From a checkpoint of a small model that answers yes/no questions on an image's attributes: fusion encoder layers 12.
Rows from block 7 of the fusion encoder of a small model that answers yes/no questions on an image's attributes, named by matrix and row number. Rows with one number belong to one neuron. Each number is 128 + 24 x the weight over its row's rms, rounded and kept within 0 to 255. All counts start at 0. Numbers have three digits each.
After each neuron's rows are labels from the 100 texts, of 14976, where the neuron reaches its highest value: "tokens" is the input token at the peak. Only what is clearly more common there than usual is listed. The data: abstract colour fields from 500 small random pattern networks. In brackets: how many of the 100, against the usual share in percent.
# fc1: MLP up (fusion_encoder.blocks.7.mlp.fc1.weight, 576x192), inputs 96-191
# fc2: MLP down (fusion_encoder.blocks.7.mlp.fc2.weight, 192x576, transposed), outputs 96-191

fc1.12:112128112130084121064097156128121141123127133109193120111124104159124133120154139112138138116182144163142157126133078137171111155184120105138116131097108189112169077107133154105133094161082120116101123154119142123140126123145148174130135122106125150106135129097111148115175139123104129109
fc2.12:153120147131145061144177170163139140102086132148169194143112102104107146152126132142145111120119107139103114164112121108167151113127125129138143099156151161121097130125137106135108135148090108100164122123130149167134135154121154136120129135080139098132149110122121138103142128107173075129
tokens: "mostly blue" (93 vs 14.7)

fc1.575:147139151107140148129087147113109154131131140190127143158140204153144181158160118118139114120127158098123110107105059117094099104129117105169107155098130122147129117139149123134093127062150164104139144130145080128138111124144162136153149151097118132123101114157135130152114134131142156133
fc2.575:099144153133123020141094102114119096106147128148114106138134094148107145173130162131125116125144106080139139140135076153108137124145118161110124137152105180135127137125119115103139153132115152125099111115120122134127119129137131099128139104141112083105143129124139111152126137146095154136
tokens: "dark" (86 vs 13.6)

fc1.558:148131177171157122164116135130122131151090134119171117090112119102142155080174150126096107153159120177104103141137077107146109134137142108173128139102159197128121106138123152149123109143087101136113142106095135126133139166113118137130120132138135149168081130133146114128143110103124129110
fc2.558:141126102094096085124173156140125091109123102130162170123152128114110215116113115153089105117100142174125135167140149136154128106135095144118115120135138186137100142105114147142147165122125136116138139133161076099138117128094141141154140134110126139092143129124108105109148152113118122156
tokens: "bright" (85 vs 13.6)

fc1.236:113153105123086145132074152111129121124100142160150126143104200121141186136132106132129142104124167123117118118144063128101111129136134097129095122088103125140123092148141139137109128087124152129131126093149127084115109096184204162121137135138131106106126145086104088133132116101141134115
fc2.236:157146151110121099133127109137093129102145148128127098136160143120136186144148139100138110121151129135074154134124129171153113129167122113134178111106103115121142129114117138153137172159139104140107107129149141143127108112143109141141138137094071095149104133115146102129116100133107141146
tokens: "mostly green" (100 vs 14.6)

fc1.422:116165129137128146127135118110120153120096107104126106138104148122119231128203125120128103145094099177117138150140130112134153146164130134109051176110160118122140144151080117076126138099140133135168158113116141123111163127116136120117139138148159126166144125113099095138112103121113120159
fc2.422:108112151107124128101095163167093167139120124147104122130147145142124177139177111112145121129105136127166144120141139082097134151118144152142255137161139117146109127144124116127101108134148131118148114145092117100133114112112122159137122153136135180139105112123139071105116136120131158096
tokens: "mostly green" (60 vs 14.6); "mostly blue" (39 vs 14.7)

fc1.556:128150124139116185105138107098100128125101099117113089117139091114151221136150123108128120122137131161116118131119141168145128142133124130142115185062122115127174171128114156135126145100112119111179183136092173141158169130102096153138116149107148102192133145100113073119135097149105108135
fc2.556:151131136090151054129121171150134103132114133137145141140095140137083080102109103110088094141131162163113119147136157132113121125105138145120230097156128122096123119128168139117106126127174122076169112124130181122125132101129125150140131082118141117120111144159123112115122109155146116124
tokens: "mostly red" (41 vs 14.4); "fine detail" (37 vs 15.2)

fc1.449:140149148129126135150125138108119125106126099091140116109116144104116227121232120100150090157107089113127149139128130127129113140161140115092086130088137142122136122146094131135129170097111143152132136115138121154118154111103199092119122140123162159152149105102098099129115109108141139142
fc2.449:091140124157084148108082128148084109139110130110124067140134128117144146158178141111138136134122136125155132086126105125111126102100110119141237109159135082122120102149119063115095114136130132141149118147112121138141092119136141091145134126134108136165132118111161105145129124107107149128
tokens: "bright" (42 vs 13.6); "smooth" (33 vs 14.1)

fc1.172:135117176131118156135138124093117132145124096090139099118123135113118238098188118122118103141081127167136137118138144121113129129146135116088077177062153117154150163148083159121109139111132120153141135108120174146107137142135141140135110130129133152171133128110104077163118102142128093169
fc2.172:125138117133131158107109120138156112153095108125126114141093146153064157092195124147135134133131146147180135154128165130160137107100167148137233145169137086127134132142120078140091122090176111130112116158108135140119119116143143107137113149152098180100088116105137143130158135111142130133
tokens: "fine detail" (98 vs 15.2)

fc1.28:165115136127073100162092140114123145138154106171142094117147162148121165168139129139148114092126158102145081106121089107118101086123139143164130125140145097119112137128156098107056124111140131090146138087140152123137127145129179152131138142131122129115128125150153136124129127123137130136
fc2.28:139194151141127047170159134115157124105152107156144126112132111143128076170128152141121142122134127098106138149112108170138141119128134101116100139093118153165111124140146108113158121088131125133106138105122099127136142133140106108116135113138133122095115160097127081142126123130091146114
tokens: "dark" (53 vs 13.6); "fine detail" (39 vs 15.2)

fc1.506:115142185104118137143122100097106098110108134140155163139137167120154201100099167106112126116140161059121108162148146152133134094142141118133149134122160146112150142093144117166133098116131081141131091140139133152145132151111180136141108132148149134124109127149080078160141121164118116124
fc2.506:101101097125098093150166160105145129112100143118108112118126135073137192108146129137118083105066101137147167157142111121114128136076134124143064117120101123128101160117118091155123133100123127167107082156132114150123126162152150170117131127162116130091141116138091105135124120110121116153
tokens: "mostly blue" (72 vs 14.7)

fc1.408:125116132130132159148130115095137164121141113122139113140119125113116198165192157148138104145133119140124137151146127160109117154156078132104076146068153116145119145136124142130180133110138155100160094085154110115076158093128069154107124144135103122151096122109100071145109100133141117126
fc2.408:124191122130094140124104134136097093163113158134109091130119145103160119113150137120130123135124124144159160127107117175113116145104134119097197137117136088129113139130098116197164118130129160140164114128138135117126087117141102117125134128119152120110115139097153132107145139106109164120
tokens: "mostly blue" (38 vs 14.7); "mostly green" (31 vs 14.6)

fc1.554:142157054143104106130108113110141137112128132174146119112110098132149176193099110124119108125096116084124134104108116122113127126154093122163101162127144114158114155138154126128109156105155129134133163105115112123124153132111180138138131144106155156194105120114122116160147125136123125145
fc2.554:121161126142151096105131124129177151150083120153120123132119082127138121192139122144143130133169185087112139124108095146148109122111127171167118122130085187139126151142129140155118071187138107115093134145102107121144137111175117109133143117162141138056091121134122133122130130143136119132
tokens: "mostly red" (57 vs 14.4)

fc1.354:163112132098147168113077129106142151125182125152116149125108177158103200153159162128121137119085099111143116130131111130127089122135108081122136122102139095115133129100158145121081111158142186108110126118119085135117126152119111082150084159102146088123111083108104129132119156134135133137
fc2.354:148173133134125023193122164100093097099137134130135125121090149114088110097115149111131124130106115124093104190135080172123106129098106137098158097133094109121164145114159145126109158123124129125115155136107149126125139125139102147141129094117110124153152107152127138103122165155148113126
tokens: "dark" (99 vs 13.6)

fc1.261:099115148137139117119083111119113147131151124105132122127147142116136205155166116110138134087117125103106121137106103156108114162099129148094112127117114102111132159154126078106158145109138135091111108111122142112098139137127153155136136135153144166176121103131119080157124116163118112112
fc2.261:147144084132136080137119153147139158172134108153103106159136142146131095115169136129129120132142152155136118137105137172129124124155154141135142153150120084126127111132126114165118116139170110132086128163119064168137122116147155118128113103146110141076113137095153066122113126156098127138
tokens: "mostly green" (54 vs 14.6)

fc1.299:138155132153146149126168106122112093129099099110142094101137135123137246096150100128176135085096161115109103145157135112142138166147097138140111121093094147122145121115150100105067107132156121139151152088118161119131174119116153099142129114111158133138123146134106100131110096142146128117
fc2.299:158099129114137063138126151138172096137100098149112125131095099132125126158126126106114106095104112129175147142139098065088154126098133110114114081142113114132126113128124113123111132139149123137134104139111149095127107142095145114107130138151098105086118139149133096148138118130142164123
tokens: "mostly red" (74 vs 14.4)

fc1.201:154137186141037131086157133136108125141143133157115139138146100139125153192124150101105136114104156107122113119120112088137125129127120101151143130162158139125145168105113127126126118137150104148159154086184135134129123144112107142127164142129159128128122149113117124104111136135103140027
fc2.201:138145162140113082166095133133110131102128127114130117128128095094146123131135144144159133122104104157121146149140087089117141117151153159141111119109105160120124127144124157116168137134130127145121129108131126148145141134128142129138132127124124127132146169162107146152116100145129141151
tokens: "bright" (65 vs 13.6); "dark" (34 vs 13.6)

fc1.249:151106114140082144093180147128134128122114122163155115106118154146123175093142169110106108144094114137103140129151129143136132117191104115131133090139101167110134130097144120138144050162108100143097103132101092141142113178188145155095095108116134113093099135095126131086152109137098108089
fc2.249:102142077130130054170100109140127082120110102119130131110109088120130183166115169105095106122147102120143133157156116104130133098116161120117125131137118149134097138126123110184093156167115143126156118125143125107126126133112149069144119127124135112176112124135109105131166121135172106131
tokens: "dark" (85 vs 13.6)

fc1.254:116128119122114104122103129124152145134123100140138126107131153129087196124204165156115117113137110167126162136165123123124130123098093140120078150128149094134117153114116104090124149094162146123146112107147134101121132081133132135108131144146131139147095120124108113151112134117130133154
fc2.254:154129149101115167160158124131076156121102160168113097146089123139127089105109150125151131125087113129162115090124174090131144139098108136102205110135151076126118112148124111129130130148130155140160157117102111156142111143145112115120115164131121114136143139114152115099124140123144155128
tokens: "smooth" (43 vs 14.1); "mostly green" (31 vs 14.6)

fc1.48:084137148166079141109112136088121149123156101154187121109133133120132156118137133103123118130133149159150123130125115144157119140183157152120155105126125145122128126106127146132096088123094109129126100099143160148141145183134129177129117084140119177145113165117147116096173111139104152054
fc2.48:124139155120145116139174135124105089118160070132151138128141129155104140119132121145117080134168128130092142118168131135135130092096142121118086136135123133154130145097115157109155149161110110153180114134122133160114126175144157117087155086076116140112145153152124121129117146144140098107
tokens: "fine detail" (65 vs 15.2)

fc1.572:103141117113108121175100118106157165131116114102113122113128138133110177131206136137124111144168128143128138147137097114117111145140125119105086134095155090130119165106111136115159141098147160130148082103135124075124157101146118130100140137122132147152114117137110076178122097148123119150
fc2.572:156164143116141161155118143118083106134094168144120067145080129120152088104103127118129162140108142076190100092115156142154136145127093139097223125082131137148141116146143096142124102122097170143137126136127108121133110145141110128141103121138133127192109118111147140097116138132127145111
tokens: "mostly green" (54 vs 14.6)

fc1.555:131137151128126093130113127102130121124117091130149107113136160103131192122181114142165115112131115141140127117117131132142115172138124124097127127108132101129130127148142120134139161090145149136136093135102119113102132092136202144142160132139139139080122098119117076143121126097139088137
fc2.555:103138106152105178103113168127113097124120134151157064136116093137113156122121152125138152115089155090155140135150109128165133115134142153139255127102139116102107114131127108133139091120092166138182112119133083112120124134139175113149139136129124144179104110107152126110133134112127167125
tokens: "mostly blue" (64 vs 14.7); "mostly green" (35 vs 14.6)

fc1.329:107112092134127168117136127134097116137055133129116113124124161150135128135166102117118105136155167110155118106139122116141105126072144122131095150100113160112108142141122111130107115103102181148140135112130179106123133107163159157114124150112127119155165122102119111132129091102150119156
fc2.329:084121177114145043122195103104150137143149145130121147105139137108132166121131114148144152101083119152097130141128137134121153166121133121115139157118149130133103135135136109110096141158158130166128126090127125191129137144125093165125123114105143093125131124116143060130137093131136139155
tokens: "mostly green" (63 vs 14.6); "mostly blue" (36 vs 14.7)

fc1.65:122133134139144167108140111139124152152124087081145107132121143123111222103178138118126095156095103146107115151128125096131118117126102122111069189075146103147136159146083135097113154094142153125143148131122149144162175140100144133120133108112134153173117139116114079140106127148136129159
fc2.65:133064114105153139115122170149127159142123121167125143144119152121082144149143133138137103102092102160210147161105164121133140121119154144135217088140132107126162126134131125139102128155174119146124096141134126138133123124118148118111135132090126146084096108140105068136170116129139121117
tokens: "fine detail" (77 vs 15.2)

fc1.530:111120152120098150112103135100133124132118124157147107106174149131138169106135178074114115123151094164118115145137162136127134103176143144128141099129157132109153111093152140150145093178108118124078113130104152164134126126147133132133115139130137132131106150079119083109138137135090118109
fc2.530:125130069114119085159096142130133097124117143130143117120138114130165169083129142157132080138182089113167144143144120163114110101096141100095120163137096148145114145118119113183069183140134091137137090148115110129151128131152148109137112104137127149140103113113126134121146122116079125110
tokens: "dark" (75 vs 13.6)

fc1.562:124091145146097181107122116064109107142146107125105088116150087119125185136145138138130102141115158152116152123142129127160105112122122132115127133146142131123130160113130128121124130116153126128155116103139150118128155146095100172125140150132161100137130157122130139102141150158113066156
fc2.562:146153167149124153122154177120122114124127116127164135124111117131090102125135104147098115141093144125101117148156155136140126120124135124117115088113102147160134118118122092131116077105152126137118117123112135075134146164136117077105125096157126131138105147134131168142153111135107173115
tokens: "mostly green" (47 vs 14.6)

fc1.473:119149145153147120154121136094118118111110089125157094073139110103122200084165148115079129132132149112099128142135103100137139125123126153165125116107134137125152122110129114093095081125134093139127107094168161132133119130128118160161090133123132144136101123105149130069156109127119140071
fc2.473:128099149113129107125137116149096031147151090135137148137136120108111155138102129109075101137134152123172126167145129114118145115128095108120119145081134152125121114101104154093128147164120128135139111127138110170119047132092179111132109137133122129069105159130120125118114128113157123116
tokens: "mostly red" (73 vs 14.4)

fc1.534:154141122160126158080125107133120100151107082138124098112120111119118236124139107134183109126105138151106120152146173116136130154147128172126141123075111143119130168130125103109068146135111123118149144105114206141117164134116131124124131099117164115164129151102134062131137103130135118111
fc2.534:159145130123097097121151148133161114148140107128128153106090132121087121159146077160131111089074164117186130122131135087122119156072142102156150109158164130146123115120123144093124127129118138120129120179134108114116128152108133131117129119151114135046115134146124086138124143141135147129
tokens: "mostly green" (43 vs 14.6); "mostly red" (40 vs 14.4)

fc1.384:176140138113149113109137125125118093112110122125132125122141127120192212127204125118151124118139183103099130137095124139129150146146127096139097127099170148150131108134149099143109134085121143140112133109127109107123120140121193121140129098128163130091154093111085092122121114111166124143
fc2.384:112116140119173148132121147123127143133143120132129102149136120129077214147121161105120109131109136114130139080149095154133130113155139135121111136094127116133116135093130191113080151130101140105172109139122110108126075100132189123135123113128145105114136112147154080120143136145116149123
tokens: "mostly red" (90 vs 14.4)

fc1.24:132134158114122129105130104106102090122056114102124069112151086126145206123162136133152143112134088170143107148122160123138141142124098146133092177111153134116153178137143135131119136108136136101157175129141153118136171153123150132139139161122181117163110139113121058119124096123122124153
fc2.24:165162108115134105110116132108129137158152104126144154143112139129109175130093126137098098132148123139115137132161128112136142147099152106145150094169138116138115088114143112113156104154181138116162113102128104141135146117085105124163136130116137151109154108149158066163129144154149152121
tokens: "mostly red" (73 vs 14.4)

fc1.342:098110133107104142153088127088172139130133069110118127096113153132099169127213175127143109158133121137145128126182112129117091118119136115106142122102167106105125135129110147100135133112157174128142116131128129085111165104135160096132147127141145130129118074108138092143103133141133083151
fc2.342:130133156140114144167108145120100128146081109123124072140072089098137117129109163141139151114107134120148094108110136125111147140117132138105243150130135142131160138141130090151128107149117146135134136142130115156121137158138145104133117139096106107186147105109142149109110129125150162154
tokens: "mostly green" (51 vs 14.6); "mostly blue" (40 vs 14.7)

fc1.222:110126141117123093137075152129129160154117117083139156134130164142119162131190121134102122115087135120125112120121094124149109119116151088108100152101165129122156123145167152091113150137075166101118133128136086121108148112093127150126138178125140148106134132134112114145133111138095115129
fc2.222:133149096115127071111139127126125109141100139143137117102138077152136177161123112150114107135111120144131153165131140202137136109157175083074137078129138114145081139122125084165149111099142151129110110130109100114133140142114156086145149126149126102105149130090135074118146152110130103083
tokens: "dark" (61 vs 13.6)

fc1.273:117104113135115160117126103100110102133075124094127110143144139124127216129154118127121078116104121166090121106134150112140139145165097139097074177078160122164161169128125143127115148095131128121147138121128144135141177135137148157123140136106176149177153148114097055131120099139124106151
fc2.273:146123116135138119131163119107125174156143124147107155146076160137102174156154114147105109133118134182175144137144163076151143146121206119132212109141153123118131163118126147127140106145165100136138116130124113124121114128099132145146121107120140150113089123156103077122145136115125148143
tokens: "mostly red" (38 vs 14.4); "mostly green" (35 vs 14.6)

fc1.27:154118113151084065080138157110125144119136099162130113116158145143154195131104118137128104119081136125130141151120114115158080122176134116176122152155152073120144158132146098125066115137127160105143132105113114136119094116134135148142127115107118151152118079137136093113138168115107123087
fc2.27:150163134101111058162123101189137139139150133136125132106145088120104074136141123147135121099159137142123135167148143122123113109179164169157172134081122145123079102149154101137122136122137100126144123113140135121116137119143138127142104124142150114050120123132122124140133137112157132129
tokens: "dark" (62 vs 13.6); "fine detail" (34 vs 15.2)

fc1.73:107169158150073086145098137139124118108112122114136111087110129142134219122167117107127121155113081183113142152167103100151158111129103146137043151097143149117161158105134117114125111110142129139129135133148148097139144154106127132123110128153129119131133148154136085136140096147126109134
fc2.73:176112112092130112123143157137070160135117125117130110136127131148096150118140102117121113131143151130172141114133113135120139104123068148134193135105128120126112128106115099133158150130111131149167122110136106098141105138129114082132124136125159147173122117141120103155179119120128207144
tokens: "mostly blue" (55 vs 14.7); "mostly green" (41 vs 14.6)

fc1.75:154127094097129120149117109115138182147138097148113099088155147118098212141128128129115104140157095127098159141143104146134109131142150118134095134073160122136126143113111111117122133081139141125116143108098098106131124125109116149132121133138123126125100109134115094171115147108118129130
fc2.75:100127132112120114123103125112100154109117151128123086099119132122143064118115134092133134107105105140173131149110127161093119130099127110106135132113135083105118111133162110142135117168153147112131118119166105084123133126138101135122106163177128137065143139129147152089126127129126106077
tokens: "bright" (53 vs 13.6)

fc1.177:130138131166124163105124103110117111145096063126108077109118136122107217127138113124176102131049134152122143142121137130165121178120133181106075139093115167149114168156118105145148143141120116143145131135129170123145137145119158146149130157116131095157129154110145084130126113149111108139
fc2.177:138124148122108148150131117096115124121106135139148129102127152136103158165109088143148131093117163129085139127128128147104121136085162129159134079152153205129123113130152096113127165133145172085112107133130104121093155123139128163125111134142127104086138123128103117163105129101142147126
tokens: "mostly green" (100 vs 14.6)

fc1.106:164145114101113134155130113117143142120105090133142148077118114142097198129182148127137092154154095103103175123144083153139108123147132107125092121096159123137143132149116118152170149075147156115138125110129101086131156105131089111112141112145175129142118098088130086134113106121122121139
fc2.106:118146136134119163130100143116112078129108145145128067153108089134130067143142146108118155163142139096146126120141127149131135134115122164109227161091139101154119131156110080145119140143067156150174103118123117098121106153127137108128124117134123149186121113096171142131110155109146191111
tokens: "smooth" (43 vs 14.1)

fc1.317:178137128107101143149098141114115161149156138159115091158134152144119210149146118129139111095148174159096091101128039132106103115130148118167113142093119096146165154152159099101113125121147132075153131102133095107141133118148169165126122136119102136123134111130132126131124152135130106120
fc2.317:165184128142118000189134135133138147089099095153142117120151131166105102130171125123134119130134098081114133149134125163129117103135145136123161110143131139147125112160152124103140164113144146130109118128135102099139134113124135099105139115147119114124125154118153073148135123123091147131
tokens: "dark" (58 vs 13.6); "mostly green" (42 vs 14.6)

fc1.410:088139152130089118142078142109138139147118144162179133152126125113142166126145155092139146125140140125142137129155136161154139109167148094131091112096124128109134100125134203165154074146112096122104119114105141153151146162138166152128101135150156155126113158116124115168132129160127137093
fc2.410:159118110096100081144146108102086095112116133129150114135149101117143197116105106126134111115077147100148121131125107158129125065147134122123137085123122144138125159109117131146151165112104130149121103114113164119154119162136136141139139139133102117145137114140094168101150118128131133137
tokens: "fine detail" (54 vs 15.2)

fc1.399:132116165143059085081131130098105113102109136123125128119134188104144144222116112176091143115056168090125121094110133142136104132163122125103110093124132139126137140152143121147117139117132128137133156124148154112130119154111153141157103138142132105187156143130153094139146145125122153128
fc2.399:116124078117141090156172119113142122143142135127158118125114106132137141186102099141156127092146167131094135189121100191144101095135111126147136141068110139132130156153137144106158123158139093143132134100125125105124148134151135112124129084138133096109121107131115130142154109115121124137
tokens: "dark" (47 vs 13.6); "fine detail" (47 vs 15.2)

fc1.238:114117149109118109139084143088139159114111124112117127119156124119128176114183177140122119122160135141101110149140110111137108109139161117111062138117154087143129160099108133099162139091131149121150125080125097087104153117144125150110146122132118171143088130117121110169109115148101112152
fc2.238:139171169130144188143110118108130090145159148134137097118082110122148135120108126116146172151114157086175113063111157155118125146117123179098210110086126117170125120128110109121127119130099148125147136139117145118145103131141109141125097138141141130190143109104167145112113151118157164092
tokens: "mostly green" (65 vs 14.6)

fc1.197:106140171123114157157099152080104187118089100119114111103128131126130193137198159118137105161141165123113122132131139113147099128135158136091101102113145099143118129153117150106175159108148160147148131122114082108099147135089136101098111125131112156167103090122132085131113089149123133156
fc2.197:128175178136153200134105109142111095153184128105121086133119099126158130135144134114134144139135128101185107079138127177117122134087167180111199136128132129161134127109086117126134115126099134120155120150118120125117104123121130153127099105147113119105149118110137139139132147128132126115
tokens: "smooth" (42 vs 14.1)

fc1.298:151109116115116147114128102120118176159112086096104098102143134122111209136114155092130098143123086155136141134155136161122125135180106117118074159089133128161138134126095143128111130071147132152145141111103106106159150145119125126136104126117142145177115107100108060126126132150116106159
fc2.298:115094099143123127115099121139152150151106148115122150085109083118137069155114110125122141119139132182169126163147130164129133119152161111130192161159146117110116150132153103112144144133132119128134098130146131068143131117113132127131137146128134142057113118174139157122105132116133134095
tokens: "fine detail" (100 vs 15.2)

fc1.162:129130140129140128131126129116170149137121121136136130116127163150093210140207148112113130135125113137115140143151125119120116128148106136134068157112169075149127166123110133103131152090154110118137135130152110079099143102114130134113144115137119136135080142118115100148115130120126143155
fc2.162:154112121086115154131115109136092149144144134148134103137101144116118140132097137117148120109091100128173146101115154119141138150108091130091203118159162085130133123150137120111138135123134123147166132113090146164136124113117113121112098134127114125084140137148135110090133134133120159109
tokens: "mostly blue" (41 vs 14.7); "mostly green" (33 vs 14.6)

fc1.511:123141148137124152100145104109108196160131087091121111112140129129097235095151140112135097139094115179111147142142136121117128143150106116120085184063160098141140141149111128114096167110158123137158140133103148115162151118110105136132126131127120151167096141120112071127111087129123132192
fc2.511:139114117124128125103111141137158142130124152147134124110099135134082086136166123127139132097137146158170159170144149122144124098132161140139242133132151090143119128137149100121089130146160121112135135134121122126144146118121125114121118135163135120081123101132116110133148127139170135113
tokens: "fine detail" (100 vs 15.2)

fc1.108:148150113165108167123128136098137146143102140109144117131100100131153136182111096126121113136113157117126125083121105134139111126116127110159125147135135097139122132134133094155098143100111132101114158115146136132131153105072176157120167165082095098136145143132122166133142118140138115141
fc2.108:098151126141145046131149128122132114134160152133143136139122133119166132149154137146156147119118131079073127126118134137089132123143106157159109132127106216146125137141117148120099071133140110096097157136126093077152130139139121129107102141132149117091104107134124096131151129163129082171
tokens: "dark" (44 vs 13.6); "smooth" (30 vs 14.1)

fc1.396:116117132144108123162090166128189087125133146142129122081100151118098162110171175101136104144191127151116147140138107144119145121137128107132126113134161123113123127124126182108125159097148130140118130120106091129116139105112151119127130124128141123136135155147150099146153140091129093153
fc2.396:131144112085109162122164131157106146134091144133141125142093116143148119110132120152096118127063128120156144111137098156159123104148119115118138104128140104120128164103116142137160142054123124111183143120152138150149141161087166094115135128131110146132128134150122120124139147122101173131
tokens: "bright" (53 vs 13.6)

fc1.15:084135156143136078124086124109117150122099129123148114100117110120107145148171151131100096171171140164132113144110127092137110170172119146139114152094109165153165146123132149078121098129109116126124134120128161123131171188105101154123112105118138140173123170127084098095137147134118136102
fc2.15:123136182114119062150170158114117117096152095134144155123107107127104150140155115127142064091104119140095133115155155082136152130094147140120167107157145119139133134107102150110118152167134144128129135164140118131130135158159136137125156110097111112115146112128083095092134132110133137130
tokens: "mostly red" (49 vs 14.4)

fc1.228:149139140128154122118109148131164152135141116109135160126110127132146212167153199127147133122075124157123149116152147124139133130142109094136119155117164121132180138093171156096120117159151154101131115136147077120106114111159171153155075135124127077135106099105108143158166177154127114154
fc2.228:154135097132130038157074159141105110095093127127115136106092123148084147091165121105124128124089147139123118215131114180130111126090126116118153128134128117114156100146148134118120114071152152110130145150108142142142112132110125121148120152173133102131151104144137184111130163140159114116
tokens: "dark" (87 vs 13.6)

fc1.82:160144124122140127137135110106118173135158090145114106073158119114100225111178127132125108130146118145110151155130115120141142130184117118126088146099188115124134139121129111136115118102142136098108125087101109141136109114118096130113109152133147126126105118120132071140115110101123122153
fc2.82:145153130119102086148097147134110121104106148125130095107103131122124067111126129088121152116160111131113140148132126136082121117085129115095154119152134091135115111129135107159116175169140116114129143096120145134145144084110095125128102143136143170158146149145175134088122126108127129089
tokens: "bright" (67 vs 13.6)